{"model": "image classifier", "dataset": "streak pictures of flow and ridge fields", "train_examples": 48750, "image_size": 32, "crop_scale_min": 0.8, "horizontal_flip": true, "targets": ["field"], "num_classes": 10, "arch": "regnet", "norm": "groupnorm", "hidden_act": "silu", "weight_standardization": true, "channel_attention": "se", "depths": [4, 7, 4], "kernel_size": 3, "stem": "deep", "widths": [80, 160, 320], "loss": "cross_entropy", "init": "torch_default", "residual_init": "scaled_by_depth", "optimizer": "adamw", "learning_rate": 0.0014, "beta1": 0.9, "beta2": 0.95, "eps": 1e-08, "gradient_centralization": true, "adaptive_grad_clip": 0.02, "max_steps": 9100, "batch_size": 128, "epochs": 23.9, "lr_schedule": "wsd", "decay_fraction": 0.4, "final_lr_fraction": 0, "warmup_steps": 270, "weight_decay": 0.08}
Rows from block 3 of a small image classifier, named by matrix and row number. Rows with one number belong to one channel. Each number is 200 + 40 x the weight over its row's rms, rounded and kept within 0 to 999. All counts start at 0.
After each channel's rows are labels from the 100 images, of 14976, where the channel reaches its highest value: "top examples" is what is common among them; "peak at" is the part of the image that holds the peak. Only what is clearly more common there than usual is listed. The data: streak pictures of flow and ridge fields.
# convs1: grouped (2 groups) 3x3 conv (model.blocks.3.convs.1.weight, 80x40x3x3, standardized in use, each kernel summed), inputs within the group 0-39
# convs2: expand pointwise conv (model.blocks.3.convs.2.weight, 80x80x1x1, standardized in use, transposed), outputs 0-79

convs1.10,268,104,230,164,216,243,287,213,164,211,189,217,210,232,186,107,217,186,220,235,179,180,185,191,206,188,221,205,194,182,246,171,151,184,208,279,127,250,229,242
convs2.10,236,156,258,227,233,170,201,308,261,143,212,203,220,237,142,202,170,187,215,170,200,170,204,193,135,195,194,154,183,180,206,165,202,157,183,176,192,181,176,167,194,92,173,135,92,173,259,161,141,147,231,209,194,196,247,175,174,178,202,205,215,227,249,265,195,304,239,219,247,192,224,241,211,239,232,253,186,247,222,202
top examples: parallel; waves
peak at: bottom right

convs1.1,274,257,205,252,192,229,195,289,249,225,237,239,216,163,205,223,221,207,187,220,160,180,170,155,141,152,159,160,155,173,227,239,239,225,224,205,249,255,227,284
convs2.1,239,219,190,160,213,284,229,197,182,189,195,241,213,209,247,218,196,204,204,214,291,210,266,154,271,155,223,268,191,283,215,176,197,213,179,193,253,162,213,220,241,221,194,254,241,214,182,268,257,247,272,230,244,171,297,205,189,246,265,158,183,245,249,179,157,135,248,237,225,235,214,210,210,243,158,158,205,211,180,261
top examples: parallel
peak at: bottom right

convs1.72,194,173,205,224,176,174,258,215,216,205,201,205,197,187,213,215,190,187,117,237,136,238,192,175,130,277,166,260,271,248,128,160,214,238,255,179,212,155,206,270
convs2.72,170,187,192,223,130,207,167,165,208,159,242,263,230,149,229,213,243,169,218,271,172,196,221,270,255,176,236,210,146,164,254,261,120,242,274,240,236,230,251,264,174,229,191,195,241,206,198,209,205,176,207,227,187,204,129,197,221,191,179,231,135,212,175,173,264,196,192,224,175,170,230,173,95,141,262,164,235,202,280,200
top examples: parallel
peak at: bottom right

convs1.53,145,169,236,216,226,270,244,194,240,193,266,199,212,156,153,149,142,241,198,207,233,184,205,183,164,278,233,231,244,224,171,165,198,243,206,100,222,217,261,229
convs2.53,177,258,143,161,140,96,149,170,226,204,234,193,225,172,203,250,208,207,222,224,194,210,156,251,200,165,181,263,148,199,239,191,108,242,253,248,235,234,248,208,208,169,195,165,213,222,225,193,159,175,207,268,133,221,273,204,168,188,219,190,142,177,220,146,283,214,219,254,244,183,270,205,254,181,257,192,221,225,264,230
top examples: pair of whorls
peak at: middle left

convs1.30,270,147,229,203,241,244,303,237,175,194,216,226,215,236,178,130,241,189,210,247,177,181,200,182,189,193,198,201,185,184,256,212,149,233,249,272,147,259,245,252
convs2.30,215,180,215,199,257,177,253,267,193,193,218,179,221,254,118,209,140,197,258,156,216,210,148,175,160,230,114,187,200,216,206,146,194,213,186,211,214,121,208,210,230,115,121,178,139,194,217,207,148,190,213,244,192,221,262,213,147,192,225,180,199,159,269,252,273,281,216,254,275,218,227,197,199,216,198,260,233,249,234,215
top examples: waves; pair of whorls
peak at: bottom right

convs1.20,132,246,242,219,290,255,195,175,228,208,147,162,176,257,217,221,158,191,228,155,210,162,194,230,207,216,176,196,229,291,197,189,210,257,199,191,221,133,265,137
convs2.20,176,243,195,195,196,125,179,195,207,247,271,199,221,182,196,262,189,226,185,234,183,209,124,241,190,199,172,224,148,189,241,205,164,198,204,143,216,224,234,138,189,184,215,164,172,206,117,195,143,213,105,241,118,261,170,216,162,161,143,279,177,134,212,173,222,210,153,232,213,162,274,147,133,243,248,196,209,272,201,205
top examples: pair of whorls; whorl
peak at: centre

convs1.8,240,264,218,245,209,263,192,289,281,235,227,218,233,162,223,221,241,223,159,231,161,151,145,159,166,173,172,166,169,168,236,234,241,220,224,215,239,251,234,239
convs2.8,225,260,163,157,189,230,234,182,214,228,210,232,231,191,236,233,193,220,193,227,287,212,268,175,261,166,236,251,200,286,212,174,239,221,209,233,236,209,235,221,248,229,215,276,250,235,172,267,234,259,273,205,273,212,280,200,212,261,274,188,209,250,230,160,144,129,215,242,227,226,205,213,238,247,164,182,186,221,167,241
top examples: parallel
peak at: bottom right

convs1.21,233,271,177,256,207,271,134,249,278,269,189,200,200,183,230,201,202,191,160,256,154,146,151,165,184,180,203,191,199,195,219,214,216,261,144,186,248,237,265,217
convs2.21,231,304,131,148,155,201,185,164,162,256,209,222,221,116,265,235,286,201,165,228,252,192,221,171,239,99,252,189,154,246,240,252,134,228,227,180,202,212,225,188,212,252,245,244,277,221,185,236,196,221,191,171,228,206,218,166,199,209,198,244,161,220,190,127,186,189,132,239,229,198,244,126,204,209,212,194,211,187,178,203
top examples: loop
peak at: bottom left; middle left

convs1.57,219,142,290,195,217,201,238,206,224,214,258,207,203,156,216,227,125,202,221,272,243,221,198,241,181,234,93,241,254,242,200,201,211,241,271,210,193,166,191,225
convs2.57,245,190,152,179,187,218,234,223,189,143,220,184,240,208,174,239,180,227,264,193,208,235,137,185,224,179,229,202,112,228,224,239,151,230,255,239,215,181,228,264,223,146,125,188,205,206,233,208,124,153,210,218,184,211,203,231,168,124,153,213,175,142,220,169,249,296,193,253,216,263,233,198,260,225,274,182,224,262,265,257
top examples: pair of whorls; turbulent
peak at: bottom centre

convs1.41,220,126,228,207,188,211,252,239,239,138,255,211,200,180,223,235,158,205,160,273,172,215,211,177,186,247,137,257,238,271,120,177,201,252,247,198,198,155,186,241
convs2.41,211,247,182,163,162,208,224,181,163,220,207,205,239,164,232,256,231,188,215,230,217,225,237,220,218,167,216,270,177,207,241,253,175,279,268,235,248,216,241,222,225,208,199,179,247,238,231,200,130,165,154,220,165,184,137,198,172,116,107,161,107,224,193,169,301,229,165,240,210,212,230,191,255,187,234,194,218,184,275,270
top examples: parallel
peak at: bottom centre; bottom left

convs1.33,279,215,170,286,173,240,191,263,193,245,205,218,222,199,236,159,170,189,255,252,180,202,174,174,169,173,198,197,193,171,249,242,184,237,128,168,250,266,254,265
convs2.33,182,210,119,133,161,267,203,118,78,197,225,182,236,234,201,273,222,219,236,226,234,214,227,187,269,166,174,225,161,262,261,248,114,263,258,225,255,211,255,221,250,172,151,219,205,206,220,237,199,216,194,231,218,160,200,201,174,198,192,183,135,182,237,174,214,211,170,246,214,244,252,237,159,250,200,203,212,177,218,234
top examples: waves
peak at: middle right

convs1.12,159,241,208,225,189,116,169,152,189,135,135,185,148,201,162,237,208,203,206,95,204,199,247,225,213,204,189,217,226,231,146,177,217,213,235,180,175,98,155,187
convs2.12,102,203,200,232,139,145,147,169,110,207,223,129,171,183,184,201,212,217,169,194,122,219,132,170,207,267,132,189,260,176,190,190,169,189,208,149,180,227,185,195,142,192,220,111,177,172,81,194,195,202,129,210,178,182,140,206,221,208,200,260,228,197,160,202,199,221,152,172,145,207,209,239,191,192,190,172,171,209,159,135
top examples: turbulent
peak at: top left

convs1.4,253,234,209,243,217,224,226,307,207,212,238,185,217,198,230,195,266,192,212,213,189,168,194,159,151,149,174,198,175,209,209,288,188,241,222,200,242,250,262,300
convs2.4,210,183,157,145,213,266,228,206,70,222,194,244,234,190,236,215,196,183,235,181,280,220,206,174,245,131,160,213,160,272,248,228,202,246,212,177,254,202,226,166,255,168,193,259,188,227,169,231,206,249,260,233,225,185,248,207,165,149,195,215,175,150,252,173,176,168,226,249,232,232,251,206,257,299,199,223,207,212,233,266
top examples: waves
peak at: middle right

convs1.37,209,183,225,100,220,226,260,195,209,112,180,214,188,128,133,234,240,255,122,186,189,168,186,216,204,209,219,223,200,144,245,156,211,151,240,246,162,212,189,218
convs2.37,181,233,252,200,193,163,230,173,219,245,179,204,192,211,173,194,225,179,126,115,250,174,198,171,133,186,222,97,152,202,151,155,233,175,116,163,135,202,174,143,203,204,177,133,183,205,178,197,111,157,242,171,198,177,223,127,212,116,226,252,246,227,207,226,209,252,168,206,216,141,218,133,258,188,184,213,220,218,156,178
top examples: whorl
peak at: bottom centre

convs1.56,227,181,170,222,130,194,243,256,215,152,201,196,188,163,216,202,193,187,111,221,111,210,224,128,200,275,200,243,229,253,127,189,242,230,207,214,208,176,181,267
convs2.56,164,177,150,192,137,203,176,141,183,231,232,238,231,116,219,246,231,225,215,300,195,205,232,228,238,195,188,219,228,212,212,264,127,233,242,297,223,221,249,268,196,232,232,211,248,228,211,214,188,215,167,210,199,178,148,200,224,237,167,248,189,238,143,131,223,141,162,213,186,203,211,214,127,111,230,111,204,188,182,168
top examples: parallel
peak at: bottom left

convs1.58,161,221,253,239,173,204,171,159,208,197,144,136,199,183,184,90,151,159,152,210,223,151,225,205,177,233,249,230,219,191,211,204,104,184,161,202,174,187,254,136
convs2.58,144,163,206,188,211,174,183,207,317,182,226,200,228,206,213,225,164,129,196,153,236,169,209,183,203,191,285,241,135,206,209,189,193,231,226,177,211,159,198,129,217,204,168,149,280,183,168,189,119,122,167,195,180,221,293,205,178,90,169,189,162,194,249,207,254,256,215,231,224,166,224,154,217,217,183,229,206,229,201,273
top examples: waves
peak at: bottom centre

convs1.65,244,164,191,205,160,232,244,259,228,115,232,195,188,190,202,208,186,211,119,245,133,209,212,141,222,267,166,256,220,243,115,194,234,222,213,222,200,172,176,260
convs2.65,149,190,135,166,172,233,142,164,180,210,236,185,232,155,242,218,261,185,236,281,206,229,199,262,238,192,205,235,194,217,251,307,198,250,244,231,233,269,248,277,215,230,229,244,207,236,156,200,172,228,108,212,192,205,144,226,194,172,164,216,142,213,157,131,206,186,190,199,167,221,216,192,120,143,226,132,224,163,203,208
top examples: parallel
peak at: bottom left

convs1.43,234,206,213,141,187,219,226,254,272,106,266,176,173,177,193,210,213,221,178,231,183,218,234,101,229,257,218,211,221,227,164,213,254,257,237,236,186,190,167,259
convs2.43,177,235,165,186,183,156,189,169,245,261,234,168,213,160,208,235,181,205,207,250,198,239,151,328,216,191,161,209,261,193,237,258,236,210,220,247,179,261,214,224,206,277,266,251,229,241,134,214,162,235,108,234,161,239,209,218,197,210,192,210,164,205,165,132,180,118,160,193,208,229,215,195,164,147,234,137,245,235,182,156
top examples: waves
peak at: middle left

convs1.48,247,190,152,240,171,251,238,229,247,167,231,211,217,128,206,220,107,224,132,265,176,254,231,163,229,270,211,225,195,232,174,210,226,246,252,244,200,165,186,226
convs2.48,259,196,165,166,223,175,193,204,227,236,218,259,236,201,221,227,246,173,194,220,251,173,213,204,210,165,275,243,168,240,253,204,251,261,239,196,246,158,235,164,238,247,187,258,274,238,153,216,185,215,249,199,206,172,224,182,158,99,223,163,161,208,239,187,289,256,253,238,227,173,236,130,257,231,225,241,210,135,234,265
top examples: parallel
peak at: bottom centre

convs1.9,263,270,202,230,214,196,209,299,257,189,265,197,198,174,184,221,270,218,202,174,154,164,185,171,151,148,151,194,175,213,212,271,225,218,259,220,224,222,217,272
convs2.9,209,205,152,155,179,275,250,212,134,214,194,178,227,179,173,195,198,181,216,153,294,225,244,161,223,160,159,243,185,254,196,212,227,222,183,138,243,128,195,218,246,169,190,273,206,216,147,239,250,255,262,228,212,237,267,214,163,142,306,212,160,231,226,199,169,218,252,241,239,222,219,179,268,228,165,231,225,154,191,249
top examples: turbulent
peak at: bottom right

convs1.63,183,247,192,218,222,204,130,163,154,250,153,192,251,226,192,195,232,163,215,181,211,173,210,241,186,94,250,178,186,109,234,222,153,154,193,217,218,220,157,117
convs2.63,244,166,242,222,197,195,211,202,239,180,106,214,170,220,208,144,230,151,117,143,186,117,199,215,180,227,206,158,201,184,139,152,218,110,98,151,122,233,127,153,165,232,236,159,177,139,228,181,195,165,236,135,215,168,172,160,239,232,227,185,257,215,176,227,161,212,201,170,190,176,172,220,211,204,173,207,156,213,161,149
top examples: pair of whorls
peak at: middle left